From a checkpoint of a small contrastive audio-text model.
Model: 14.9M parameters, log mel input, encoder width 256, text encoder layers 12, text encoder norm layernorm.
Training: soap at rate 0.0012, 6500 steps, batches of 256.
Rows from block 3 of the audio encoder of a small contrastive audio-text model, named by matrix and row number. Rows with one number belong to one neuron. Each number is 128 + 32 x the weight over its row's rms, rounded and kept within 0 to 255. All counts start at 0. Numbers have three digits each.
After each neuron's rows are labels from the 100 clips, of 14848, where the neuron reaches its largest size: "strongest on" is what is common among them. Only what is clearly more common there than usual is listed. The data: chords played on synthesised instruments.
# gate: MLP gate (encoder.blocks.3.mlp.gate.weight, 1024x256), inputs 128-255
# fc1: MLP up (encoder.blocks.3.mlp.fc1.weight, 1024x256), inputs 128-255
# fc2: MLP down (encoder.blocks.3.mlp.fc2.weight, 256x1024, transposed), outputs 128-255

gate.17:147146144116161138089105134096129081130127066139102128135095055108109157160103170125100117202138135150073063094098153128178145069086134082112129093102147124112117184091113105115145122157108105069108159141099126106155170055081076153144087119132136154075120141089123130159120093165152197097145166116190133098151146092160184114103195086136118144076097128092084115132116117120178150145124
fc1.17:100113126114148151108096087040205099192139128129101166121164117112200120136123172092153120154137167110105088084104142165219159098145156105126142092100121135116084176144082188103111091080170129158099106133089122184119205126120103159114138153112159151134111153116114093151083106159070122117156113079146128099110148071085151139152096144128110144075159149123111131056106164089176163132115
fc2.17:065169152104172142132157155097189127148095207156148187156117092214085169090113145180161135114100160069100099144214104172089084105107094151134101167128104126155134178156149138221178143134128122097113107096125115145136126168149117136204131152121127126149156187128162110142109154115176151140148128113167131118067148112135084156100158130144106145200113123124121143118145117121089127083118
strongest on: block; text has "piano"

gate.234:181143126157090164127137092111154132099132129134103170039081107100155085131203113127181064081085126125153065100114147150065113168160123144164143127120113044129151119069163128133172135072135142128123140098108144121079087115121113115202121136156210118060118143079133060132170156151150082122127102155084128127174132137143173133126109162151152140112149160142153142136178139118157214146120
fc1.234:121184169113176162171104144118077112145129095173189100115113145174094162171160143094094120176104115133133146171116108167147152077072159178038115179094102128117153144124117089141136133135126100139139108119135138153143175146154127184072088097125053145131125117154101175133069118067125181166122146126137091131123151091078146127148132098069112142173154118126114105177073153133149081126125
fc2.234:191100186096092147137125093069130155113183120140187107147142095094078162136128132182177156069167078120078171132107122075118124124142195135102113140158162098101113106078132181190169130130184142101054153137187110109104118114118104071134133147123089102159103148135160099151135144132123106168120141150108170146145115146172155141077072121122173123099153121087131166122175128157166112094157
strongest on: the note F#; root: F#

gate.357:131147045062121122202138126124110149167105127155115127149129166164082170135092162127086169092107139132132118146120182137134090113147173083092120140058126141178103159089160204123085135131038131145107140085131116093111107103143145170146137130134199134139157164071156146106113067073113131134109150093150093172166147127101119131149116119147173147170159170094139144070163123132107115145084
fc1.357:128080197174108168085079148164185137146158167121169137110125151144149063150138112164175128116141092128177125093173012140095141100117124151137162147150165116108172074130128126143169118090139131138163120147141125132136198130080092104123107142145063176114087100054092103082182166179156095122089146165166131131050119150168075102066067099123080091192130112134129073143122115124152134125133
fc2.357:126157080123162116055154145083158143081105089122134179080048117125119096150120158147122095104142116163071111110150126138123108151151096126108120122169109090180205140131127124154186116108081099081117170127074138124185125178065167109085141152149120094155101074144118105114154155036106174151155186121170156068166172149160167165078151131138152148088089112152148158170123094147142077103155
strongest on: the note D; the note B; arpeggio; root: G

gate.672:167147165108100069094100158049109117154177158074123089091155125119120203098145176091123125126168169120121059204145118155160122082146057153151167128066119139137121096145168092099072114179121133140114177103090125079152144116137105130121146140134074063150071064176196126201137161147146128144073105102119102137077135127077137109155088146169119175173133138112111126164156083115112108166062
fc1.672:113090070169130109109157123150167071131018121125148122137073125143133124108104109179109165156084058152130173115175155087098127117145110168137119135090130120144121118107101152061151156120128106124139141148121086164121145127094108117076098126108095194137157139118088173159175060129180151113141176143101111118170123137118145131070214091167106082172202147130127132060093165073147110066142
fc2.672:113147126171135223095172085098101163151094158133185115127120109082142123101147121165136107111148132156176117135099142139155095115130199105099090169130140125140106157093212137188159119151130153142139160088144146167136206127148189090160140095075184143168101156154098172168049124171164129174108135194148118092196109112093119129066128094111135085158127160090100123120130122119101127154124
strongest on: the note F#; the note C#; root: F#

gate.250:125186173123147102085164149149138111206132166169136101114130096149158144100162149153135166152087144087087030162125159145131151157182093085159139123132063121153160120127116174144134152174086190179083101103098109075155125104203118167062152138122142180134142133157134122160183086148128115146156124160153086174097114150066180105147140161151108151167090059116115113128130181134166165104055
fc1.250:143116070145168189164110148112083102114168128099188080163151149122119127124121153117148133170103136138134168108103162185118126172166094145083106080125048186188121169182106133078136159075199094139128110152122122091092156149123135122140127144113111143150108126110091150127118155116162096133153102119130080122129084073112123083119137145110122076096126116115139152134213158149157144104081
fc2.250:196135190145180129143159113130180115123156154074116125123083162134102104162090148097116108119139177157153131123118177079110116122166098124060112138099087135069099093115153092167120166162105171091126166096123100099187139109138134107153147125092206128184082118144113148092084163101134065123147116098142146177160159135079128150112159152125091114109148114137137123123101063118079102111135
strongest on: the note F#; the note C#; root: F#; marimba-like

gate.248:158130176116141164181073103081134113158148144119133104104111070150171150158106096126171129105110090059087152092125107107124087119117151201117084139122150137107097103121111114109110139169099115135147133153130122122119179083156106136062112183150155163182118122141119065161130152165160170171130092138156152155101150120045124105079059110126087065195102114088124081133069116111070119157098
fc1.248:142093089105117189117108147151150101113106086099130119128083120145162171135122103127151131123174159139095100160112103117140148130112126133070167114127121091209135062137103125127211150100150118172123155175145124063164137144132135107168110141167139110126188099063084117104118153075150103061152120065157088101152059115151118065104097159121119127123107150129173088092143135065135140063101
fc2.248:155149162146190095142162157140125106119062146199151134123161075147168174151166122159115128143138113101141128113105130159142112173127074145079095149100105147183081113121131119111177102154111085127138136109205105122122143108135138141118089147140132136086112182053179179152087173114089143094098151084122145081104120100195143123132156154133162167096125135118186140099087132113145126073140
strongest on: thin (high-pass); white noise; pink noise

gate.449:087103148127186152119074148102112125119123106058117126154025073161115148171087087122103155120128120123155089133110149074115107093110181144128134114150096125135069115147130108134087067081198171150169172128153153152135109157116116193140148109082055122127145191113145153109046136112153095102115143175125147129098095122154095191178161112127134182118192176073136108120146114127090227188097
fc1.449:164128096133114151138144142124114076091159113062119171101130076168121188142124131114101133140068157114173142172125163145144093126140108192140073095081124117087097127164089123083130128137140102120140157082188166177124152093140144122166098083108061090175120148116070140102009116119132110096173115126119111153116123114174077160195134185159127124115095183131133090123073129177086129139106
fc2.449:082176146218104126169101136137194074107119089168145161154144107182107138169183117047174144111108160133116125127106126110110145157155123146135116156148094117131140143097087171182096119072108109125118119105087120119142127090108165152156208085194116111112092098162121144152077123138070077131154149077166163132169171121164121132147149127095172129113124206068144150156125090136092136180132
strongest on: the note D; arpeggio; the note F; playing: arpeggio up

gate.631:149107122125051070240115112148145165129185155175131115152110065105139178136083108160150079050113090138155202093144162160108139108125138085178159105142138091087144123164100135069182144108122093101137112113083131101175150119106130156039144099108132167108102075130107113084141164154133178148094088098191126128129142137082125106107138119151111129099142126120105135141173121109125126088118
fc1.631:160132212137170143042116154123116141154144166038116172068142131114116126161152095103070130202146119129156118165091176135139102127137120124097116160109089116165093162095147113189133097129197194149147112189192152179157084098119147155181095122183153146152091098130162071149097131109111082080151156170099086126105117141138139134120134103180153115131118131156132100112097117172106120176099
fc2.631:165141171141127111176122067138139089156149163144129118197105143129101120159135143200130076126106132130159166113095132174118121101106175088103120081102133172143153118124170107081159157110166132146111148172112118121169135136199100071107067142084101109137109090112133139098118153169122120178130110119140163113094107154091134127155068119084100089138136073147072138123134156093139151097126
strongest on: arpeggio; organ-like; root: G

gate.380:186097115149144214135088174207083144169146102110128125216105159083157146165135093127167178121108121144127136118121077137084130107130089091098121098104139098134107141163133115104122194118162166125146148165130105128082142117149159148138120125183099133193160145141072099092151126112162117110096108112087093113105109143066144116120104135115176080094178175161162157144159153114145172177183
fc1.380:089143041117130026209086144084113129148110100148134138075109138182123133114108071154129082115161095118085140151110119135173196098112075148142126108138129123112149145139146122157114133124119186172138110179186151174171090171135106159102122100125105121109112137148138179221105133113114130118129133188115079162158162138115155129210113053121126169130112089073064105220113128144108154146134
fc2.380:085117160152134125144111116106101110078158113192089078154149141104112201111105125118109138201098136104164140204126177177135152115119131221206181128124106166123189110105189152193125116096166193149091119152151151117142169104193098124146113150152139142107132137139099103125119184176094089105095108056150145172145183155144148052148168107162058164073131113125110172134155169148097132157115
strongest on: block; clarinet-like; instrument: string section-like

gate.56:095096120189146142109084150131151145141098153133154171155130140137190138193070179123157101148083043137145175084127150090090131165155088105153135062065169145145149128140158128112096133140086163089133160093141082149091169125088169161097136155072075091115114164149153146160130111138147106149136150141147165107134104151114147103139123106150082144125124048118092126165115129099127151127101
fc1.56:130119129125124149138092136135162126078062194140155112108073141112145165157139108103116076139092139160048135014158071111112082129122141097144121101109119128132125076143096105102124161181139154120139126146136137155118115112121143150111135164174149108137087188119096118064110144119105144113102161099167070123088094136155181103178162129094124098157165068129103140084106118150092148068122
fc2.56:134090152122108113156108110124084111120117164143193132123084110137118141092192105095166113164116088133103132070176144098123158117117131119162119156159101100054142093169134159119222154181116164081141126145130102101049139209077132129092131154155150208131189072099061118155111177117128127115114141054115153101051128152109153122111150098176058166152131083092089109106160140114141121139138
strongest on: thin (high-pass)

gate.75:163186161127129172149159096117123133195111079148108096128149133135107085105153059092106087124171181168116146161145086120160153108092164032155138095119172134098046172158049145150170134091170113139114160138141115116078172113117168089118103153101168164094129134215138115138096095174101141135104090039100209123142093119194155113149160185101102077131078187113163126151133126133064096147103
fc1.75:143117194155127139166144123072092146148102129130098140174125079110103177131102128143112137135181186154080128155132144153101139094121155140152138120091087140136095103100141168148098113158118088088103153114165151179133145101106133130149106229109128147125123180108121120175122126149108097125112112097205084160097083091135109158099133145109087141090076144021118107104090162140063127135131
fc2.75:162084151173135108060111122083174077115120140124117092104091162168120195123132135089143161123167116091133144155087117115137137116203159100105155076061154120121159130119184162137103143132142107120062111185152163112067148083125126111133129115140094082126138127081113178179120146091182107048152127153121091076137141061127115104132135156103194152064115109121183136114087076100097127111095
strongest on: the note F#; root: F#; root: B

gate.410:133092138122147198200111164162086151139147103079150121124110108183134145071137118067146157132130138119138138125192104108120081142122134102195143103124152148142172147145119100075137134143196083111132097132078105176141118128136117098096168098071099161117132124081106095195180090164137075137104139099116137100035132016123124120141133194139094137123105083135086127134116111152152077115146
fc1.410:100150086159122176108120145141103127093169145141158152166169137147122140111124110085128128104118165105129118057169107078122138140163155133098087131145153122198084077168157223071094110119187086166137126112145182099111124094166176163136142125113114102137067122131100130163136096082144075182103181108068161134124154020085107137139154167123137144073172145172076141134143134218095078140181
fc2.410:149106194136125144119074130150110155132155150112099157160149112131171165118144100103113147106075102121126100126137091110136103093149075083078138157143125151165107118140100146096086135094102085136183097169187142156125100114131162136172142121111152120115146085089161118146178114113148133060155123113132089134163112137175112126159191137150129138104154149186183104135130209096148141144161
strongest on: marimba-like

gate.485:089146113109093141126102134090142122075073168133138143165094152108127080111116050121152087102177139115111167154110114157109097149122080150084125108150124099127186196164165098149078115133128152115161130129091060192149073160113138163133119149116164181065218107054107132172121144097091124118117093134172132069109168199080110132140136164157063114182105147187190100102132085132106132161138
fc1.485:086127150145161177048091138120111147160105134135172080169130216090143080118097166110136140146085151086132131087149110221140112166148076194131124133123087139102114121145124158115144125131137124096058150135063155062090093072132136167122130138086109144178130106096122136230139113160119079132108089114140135111114159107048125102151174077067118090163158085091132160139093072149122129162128
fc2.485:070114078162193116067098131110137147128130085137128109189151138167100115140086070137154131136150206138096118136089134086168043082081084145128108100131140085172125193087172136168097132130134164186123128168094077086069093118097140125124114134138135112157140137146123172147103142092185151094090130114156151125114087170078112097042115088148142162142099156125118091138116126152154106105108
strongest on: block

gate.41:200095178159082144114161189079062151114068132114129056094180127083165154172120156150116167113165155076070133123130067113116145055162092136130123140093183170129122170158123106097151097145107120082140171119139088162181178118092111118135175113104160095127126133111117127099126137221141160150135159122099181179185148133134123091182143130114087092148176154182110139173138188077171145184091
fc1.41:078150116147138078055132119145156149152166141073123132118093160136147117153119150162143170118112095140198098121169179052129124193081095085088095162193146063083145143139143103154084152112159140121157158151095178085136093140133138127123184167169151154154160136236132133114193115146169138150113121114151086069135143182151135153113106145177145173099111094144148131128086129120088132146130
fc2.41:124130126128181148186132154153118099084167167126183109136096135108171119093109140145099097099064112109093103082137162091109151099110141137173161083087064092141106057169168109130156135128156106108120154096182128111117139116165111191137102049206137147127094109132127139094096191083132135089171120147160128094133142119123099108145190100137087153108099148079150112126142119108128128162131
strongest on: clarinet-like

gate.691:122107110103133127124140144125089147160118123102138102130101130153133170214144161097149145085082087150105092190103097128077094146158048159090111178088162174185144117127125132135159153077167133121136178128105119104128099106107108178145223120068190212132116132085147112122178177064079153164160135129131124111140174206132143121073139136172179131107183112155166133130122124080139142138165
fc1.691:148126149200106095052030123060107165175112091058148106083115095134149137119108160137091139135155159060095117150106144179087158093143110118125099099093122162109149143079153130102136138099119139104118131148113152138117081090099095112138188079098085142134103125141149157151116117137093142042155135131149163091146125178176123145150163012114119135079151096105102107138151100082126123160121
fc2.691:089152113156160136197183179133105127098175175138085104121141168147102098137192126125164102183191159086110153152125099150149177095151093158173159165112090126165110147121151090187094112094106136121164108132141151139184154127096143134103068105166182159127077130163127144105124087125074186180092097143148092174054114158056116077176152117151100162133141151097108074070102137105143111102120
strongest on: clarinet-like

gate.496:140108062144125076143141077145140116111140132223129065139138129109088110159148106120110097113170111152170145184138146165106096089126151048150109120151173097076157155181065129107140178120148199154123147145179080152122078115140095097133123124060148130111152087101172126158094142108111197163181129123111131158113140128100166120106098133176118164133152099104130058129170114089148120116132
fc1.496:171135102181128118120137150142062108090139148167091086126127127130149109116161113150142103119054085147125132164131070224121086139115113017121125130184155052135185127166123122113163161124165152097101085137152170097159148108155075104151160117132165147083127126129075112199198138074114147167137137133120068112116096083072140059128081081159087077140106099134064054143147180121171132051144
fc2.496:093064135179092128098114156089116118162151142091106123104047177100162154125120136132187188140133110070127167166105098075184226120120134175104152187168122070137158153103084141150137086122145117091129092116175132097129165082130109145135236152176119093157072165171105128149101183112121065154094165122095120105166151067122170109136135136109153147088109130118066166090121101159077154159119
strongest on: block; string section-like

gate.0:121165128125081109165095192134082095083114165142147128107119117124119075105136168106115154123116118141097162157109187215106174112149150115111082145085136153167126152131141144147133085153112079194118131134123146158173108098131093095104048173140153125165102135075104098113196132107107083179134128174170140153130132079100165091160150175099115145124156117114109111108106120171152146113118
fc1.0:152164110085079107118114122092161109124155145172139123145143182182103099109133181130129145085113120115141097159105186180127173123141125198141157111149123140087117174097106132165078128131115111162144123180141105109079144192042133175120097126090177126190186185149108214126136118135099089058141163118088107139173119119146158122103159119130104130103118116126146151134191126111165113124162
fc2.0:148116211162139125127184153078150122149151117104089104116078133158104073174104152128141161115145145153091117100120101141135146085134126120067169063134105148132166166154161111142156058149116128055149190110071076124083129110127144121169115151130163144067139130129102174096105130091104120173092105115118114119155100106112090157153110131125147130118140169119119151151134175122090123112094
strongest on: marimba-like

gate.720:143117114127152139138120131171112159148123170179189118148131119127198112184177169120072159148126075098090114151180187123130116157107157206160179066074141184108128070165113168089156135149179118100077126143181122103132086086067110061088119121124172102136168169079154126139133113153065124138120128113116095126096073141164105175173120093135084092109079182127143106112118126174114116108096
fc1.720:166064087175133061084129119137094078131171123131157149109137093079197147191102156151125127092164179138079084166122117130153160129164091161144096106161177132120087112132118145115130097160153098167132151116157134122114160228155161126082102110085127162128114151117160123122175108167157077093094158147113145125077104168166097114126113130071169152156133113132137135111175146095147123124094
fc2.720:098106136106130079062093143107114196098136082109093132086095140074084129067109103120130152061110187120160179115161158109177157154150142127118143204121159176124160078089168085141169124110118127090129152062109146070088107139123126094168136107108155126140086126170102127160126173141154113202123101126167118181105104086081063092125152108163113078093132092117100150128090161156096096188113
strongest on: root: G

gate.750:129151133083146153120147129111100159135124140094141101137149166108121140162144171084153158126162110163139079131023159175087139114134150149091130109112147117146146096172157156124160089178096110140112151164164127085116165128106136127185147107061172120119116139099137091159132158106113078123144129086096158124091062154084101156110156107079097171189194079137118089155148183111129107131114
fc1.750:176141117128140145119148104097093130125163143129149119089171152151120093123147153172126102143107124120173110148122080141109124101143173139156097097161165096164187124161132114156116131124169097077184068092113109074161118161099124106133110147062130162159156137125120149074138076126117166116158132133131146141137077138175067159133109148134100158174094075076106099146073160188105129145122
fc2.750:145105115110082084133097166123171086081136098153168104064143120145110137132053092145091122167118144060097115225191111153132162115115049150139138158154086096117162128116065138158090166104149120144175117096134118171092120126119137094148103118122111062140112105187114178125186126140158130142149109103110113151077172134191185124094152097119134161065124115206133169127118122188080129147177
strongest on: the note F#; the note C#; root: F#

gate.712:063130071164131100092069114127129126071179066104154196116131105105149048164084193119118151158080108133164199181121126164101116126129093133122164138125114121115149160176103110124127144137133144166155110168074099115158110130215127144139115132119115194150095211121107185108141111120118120162071080096174154107138139090114154089161148146142168157170154135141117143178111137106132114113200
fc1.712:137136132156112082075191152130159082126156063191180193138109117117155067174116153108082119131101146111101169112149158136114148091107085116117098150098122090069094078106104063084105154216172117150128138170130121028158124147171096168126149160118098129152117133137111124088157121118115106106117033127179139099118104102123089116074175096157189130156098143137161126143087156177116154170131
fc2.712:132123111170166142127099106149128173115120184126088151094151108141133200073128130136158077087113070157115150146148132099119111102169108120100086087133118153128185139117130156141206172193144178152123108115109158102159157140109160142097113144100138129099109144136068148168168168124147104128074101128096087112087102139164179123139063061164117093136073084113137154168117122220081120096169
strongest on: the note F#; organ-like

gate.430:159148180187107144127145132088120155134118131153170159143062120151130139157123083144093104153094142144119122136097133185140090134064086089105117114058099213152135125106177085120120123189109153126145112149118103040144121104102143181128107133167110086108189104107116094145096110116084133130194109112124147078139151125116150155122164126123160095130120108148124136165101168175111136136115
fc1.430:147167041114158058156097121125074080099103148148110118173135096095219112162101125135147105117144115107125128084130111140148183121144112104110153130160127116128136129127130155132181108159127105095117137127094177179115113106132150107141097117121122107187103097119152121150123113176239126126095149083146097081092166145115119160153136106189062100113099107168155102158118106109134098122140
fc2.430:129095213078176172119127112138150126076107162051135173190156105078163096074132119118107081082108163121083169119108134127158069119149110155100086131103077067097164135180112097178145123211151163139117138093095106146159096149105126152111165150108123158132128126124112164170149078120159100150108113123079121093157172136111173164160120082078126138155084175088150130091113167172195098163104
strongest on: block; the note D; string section-like

gate.38:147104127132180149148074103132120130123133154153079123142147114114115137137125132117161118154105103156099148043171065138156127129140133130187112061126096091134126086136152145160137145134141117126111110117147177141087096075106150155085146102190150110132177162119145121110113118129080154161092141139116146080111119144146165145156106166165106101175136084180106151136119089103136117151132
fc1.38:110154107070161099114198095116163117116104123103147115199115140127171158120119111118114129138126149158177085149164117089090147134140159098117154255103150162116135140178133125087097194117129109156098112152175112104150158126155090079114117122075136109127124084175128089121081145123131115139144160107132100141085168105088135126089128070093204108042119195141159097075130140103122105145125
fc2.38:098175158088198134102090084133147093170112122143062135104183097130204101173118164152176091135125163178151134118120083140107133136151148154086137194142178121154130153099134157091127185113146071108112123131100150153146115119125086137134099141143121139150140130108115135092093106109108116147147176113081030147179103201124185147121110101153182108091067182162157124095113137149148141112104
strongest on: thin (high-pass); clipping; text has "clipped"

gate.349:086126193076149066106112115141140074157102124160113149134081113138153106137141146174148123159157139157073154103144118118135150178161126066127206094150127132136159115131095112040156131118102126151136141163107073111180140059118121126143162115118187090105085174081144118137157142110144192175170115176099145113159147189118074189143076080128073167074088118097102129142164153051182100118102
fc1.349:129176218172132107096136105092125091106127118188075146075087150122135126080160152124165112122137137135096153112136127153143110169152101062139126204093104113116177149116081183150188121148085139122128203150090120130145074077124148147171170090105146074115130180122159193105163164142182122135166155166083119138123105114112086172120069081146064145153127133136126119097099080084190122071088
fc2.349:134149125122094168124084091114204094108128126183110136152126125098135112097148125127079091111167063180157118210192113140078187126115140173100149147114124118145152206083159096150111101010138146111058122109119135130177128117113128166155148090134112084127141146096166180110124135123160155171160099142121172151133117132169155135151109132123177152157146141087139107150153156116075118106112
strongest on: the note D; vibraphone-like; electric piano-like

gate.431:117128065171079134072107099100161165163137139154103167161085158171159123124166111119161055070106124103098142119126089068165052142137121094125142102172146090119175164069130186092086178123136153125144174106112136117131132119162108089123125122172118154117098076155148112101122137184126139135050174076110133140076179152109161119130109118061106168118136142081157058186161116084152190075079
fc1.431:113191169072160198111114179129180141082093127145110159115095139147100131151149160106092134154105106121105142091195125127112107127111175118080140204106104127116139047112104169100110166133128123033202158152101097150072116107122158158114157150118142108170103150118132092149175141163120148132158129080129197182076131112155142140168114118080117182111110123111088191100152149124194154151107
fc2.431:189098103147151087099145161076140089107155123081130125145145104139159122153123110081156117190116128119133072159146134088148055135079166155105103124122130149118135128142124054137140143099078164123102184096156117093061135069062226076139157143130121142079105204120099107105119137117138105129081107106129032118102138160124130112130119155168143120077112118159187154159112125179092160137054
strongest on: the note F#; the note A; root: D; root: F#

gate.95:161079127132135084068117130152124119147112086137151170092158121156149147128149102169194131184096080093146116124156083116174062162167119132158127181085181106080140070078108068140163102075189149155150084192120124157151118138104078133137117104127089085117148120086127096100143130127136079211169071129063109057159103036136100104146109149124160114107092105168113091094103105161108087133088
fc1.95:139100122106123065095128096177106102209169112120109146159147118158143170100093109125181111162137114141115119143141122171161201147199120100114146139116105124120097112082145167088129189102163089189106156100104153127117105106153113100134139121153179168137131146044128127191134080142132122131083111180116198102116133032071112144118141117104181101105096164181115074130118085151146132132152
fc2.95:058137133063158149144133132180109167147152163107165181136156098126121070116127138095109148121156081118172092118075109085112119120140181131133123169149142189211132140126104137048096162067101079138128162114103142162116093121136133087129142155153179106148073102105101093173120171073168112147151163147135171166102122084169103111128157152135126052114117099114111130120154132170173158154175
strongest on: square lead; organ-like

gate.554:138098073118100122116131153130126167124154135125084094106133115165113159165154132146076125101172146102148121155119165149141124045116082142104146085079164111133165135108175107137146140127051082137098163106137149165148110129144086085185137134123153143115110113147123091117058140116111115130042089119062113131136091176104181146115140132091147139103132222114114071213140161135151155100103
fc1.554:120148126152100114151088196111135089113137129095136138100127076155151169117155143186136122168183122140144129068170072191162099106138095135031126139125120172160114097121160183164111102079171112086105098114158199129167144113094153083135119136083109163093069175124115120133081135122117111161163080122122153102160145111086106126111172097067101194139145135154149148171127142119147142100136
fc2.554:167111163104117135090117167139098114177149122123226055112085176179096098106063169104126102146177104147043124121146104084120174101100126173158169104140154085066125120090140113130146127137123087132125152156207179151129157174118120145149113146159191078104204104129136144208079151124195145153192141143124160171111179103067123123146135107134153124091164094113123111116121115099107099110104
strongest on: clarinet-like; square lead

gate.354:178129179119108149133151133125112172174060165096123081128155101101188166083112084074140121169110101104151156149069161089195140102121164168058198137120136050121129151083121140097176104107161132168154103107123131134114178156152079092129123135135129129127168090118125099122115124174164141128105103176133127116177196104117182137115134139159104105137142164208150140139088172126123125110067
fc1.354:118085126092150097139097078163119167112140122118125114064103184138166096160142103100133150120132127094129121147131135117132124099131169110129146111144128188127168045095108128133131114109121159133104124154164076093143145117160156132154134192133090175148149096142126077120148083099107093151114127107103125124169149078184132155164102118081151108109147097150130177141168135100126088145127
fc2.354:105106120095177168123116150102087158111094105130145094088128172118096162203120108118158157120119096094107127084104154187169100155153120135072081154171133080150149122064146140109118149096116139156198082150097155115119124142057115154137115118120147138081140103155137156139085163149159110132151189083170098158123130145119137078147159129156099163117108161151142177147143146118144147156077
strongest on: clarinet-like; muffled (low-pass)

gate.668:154129120177094096114204109157144137129117095138159136118165153163142099082152089089203150123169094165122141158145088104095166133153093152117164191098159124167126142106096133062155210079156137113131159126187145035075087131088115106096145123132164169093126064144173097130098185086153139110153133057116111074125133151172087176137160181138111149063164106166086182163130127077159110109115
fc1.668:165128116130125133116130119154128184107112104112139132161117151086117225130121101138119132137139128189130106142162219115204087139081155098147148157137125145080140098080123136134082161123123160177122193150148184119128038159121097133132122124090090131150105129185157072120075125094128107147161183142130127124103136128050170080081114146087121110100116162160155043105108086111110096119177
fc2.668:145120133108122084140172194130141116150153095108106166100077041104157060099115104142083151117085180165139114092166162102133137089205127092128182130093168126134154174144097150099172133078089122176152064165143101111122132186167097184157135100167157093120137066156115137119089135151110124108130141154138079102103103121118149068081098078119163137100122090153169132130124151125114087173098
strongest on: square lead

gate.216:083138127203097126121128110150170137119135069130099150052154123122167138082127124192167121143093084032140186111092087137134140084153129153162129179109196112160134077138051139149075092163155119155110103101130147154136170141169097100138085120071122118116142093113094153130179084137117119102147125133112154123159127213125119150077133123093138077144154145074088170155115146085112136139089
fc1.216:118158114111148055136140145093081142153104152095148068047183124173206103130114106135116146139163104152151083151110139116116129125129141063113105103158185137092174122113142120138168045107144115097217091097151076085097125144161130121079086146096136154124088144128166083112124178124107097152172150144122113115138135132131126108143118109124105094123097216208083116188085116122155121109161
fc2.216:130070137096156145070112166131153145150121065123020089167127188072167157159160106141110145088195151141134141106151145163104084136128162141100117130149086158107113179111083161097092172132205121150151158075148066196133122130141160153149091160115089126124176128118155156120112167181160131189130159142150222092166140128137110119123153166116161104113127184102147147186124142136073090081122
strongest on: clarinet-like

gate.468:166105135143139138086152134096093069076129184102143086147119127071086083218127085153165093099054115081162152153151163169075119153114085163159170153159151169158154158151144150115123108159145183166134119126165127117146102141152159068170122102154188141144099175083110112127104131068076107108096089163140075116166108111116198122159106103094164157149137095119079142110167134170154131139122
fc1.468:068105168153083080153169150163157106109119109127149126072109168165133178142148113108114124115114108164124108112133083135151122151087151154164078098138119087117148097132122120094146073090175152087118123119107139146076126129116120103101154112123162085105109097171101137122167168136174142121118143151033072073108132133128071075050100107162161193102082121131077155100130141167129172161202
fc2.468:120146177179132142107155098126108109096111182110157176126132165132062181158120173081192080093093085065183181106141126131109140115069132151155146174158055155126131199134187099119185162126127107111131131149125135143079130148086098096126152126156118178070182102099081167173160107141142108162167093099094086135203114117161156189143137139132158167140117169165168148118097168102197163064074
strongest on: arpeggio; playing: arpeggio up; the note G#

gate.227:127141158136200118136159130118139135137125148106087102119136142166133132121156129159113135123132147110122093142065157054195096107179114086087172120136135128122115106152155098091152152184148160143154154097118119141144079064111170163163040157088117141134142140064125109161153094115089142107063119156093128194158137178088093119175137105148122094156143148150095143097092125118170096112048
fc1.227:112115159199136136110146116146118150123106197101112129138129182186097120136140137184105125136147126100136116159099148070189116098141111073112149159133086128136160101111121087123144152193151136145155136081135132146091127109130122157154097144083105113076151130056095115218160082120106174097073088189128127204171159166083058114152124118155115137155160141176139117112108075108180116128088
fc2.227:118107147137181184169166105135125106156132209156118161149227118139106137115173148116078111125118086139133130110121140163094123101094102129126142146085098171109146139150110152116103114137110169134129121142117146128139133131084113145108154121145126162107125120098129121102116141134112083153126110097174195106118169122079194112121182138156147108114094105145175095082100152144120097180168
strongest on: block; harpsichord-like

gate.328:120095103153135164101105177105172078095104122127104125095090157111172075136110126071151099124085117118096197132197135135100153104085087128133194145149147122082156118107170138116111187163159128149114106115132107104115120128149124107119111125135129160137090168103133141148115161123167142187151086111092088129148132122118161081126113151163135162120096116112098172114099158134130117092110
fc1.328:188176160092080121107127089131098220150124157109106130161108166106131123156187138116134119110131162157127107106067166148137114106083134121141143068125107146112149111148126117129128122155090122091138141168139103109133177198149169142185142175106042125118137097166124127126145129143070108107118107128148133153123084153106166211115141155159085090149129106125177099156136075124089106107139
fc2.328:064146085120176141173211100058064100168137161153117150178147125166142175106130167132147110187117098128179144044141091146080088148126178131113087103085202173158110108108119140176096112167136166168122149136088069124114109153137116142096082155121160138144065116161149134144107111124128132195157131071119113164098175160113167156054124128193137154139156114099132141116113150093112103142120
strongest on: square lead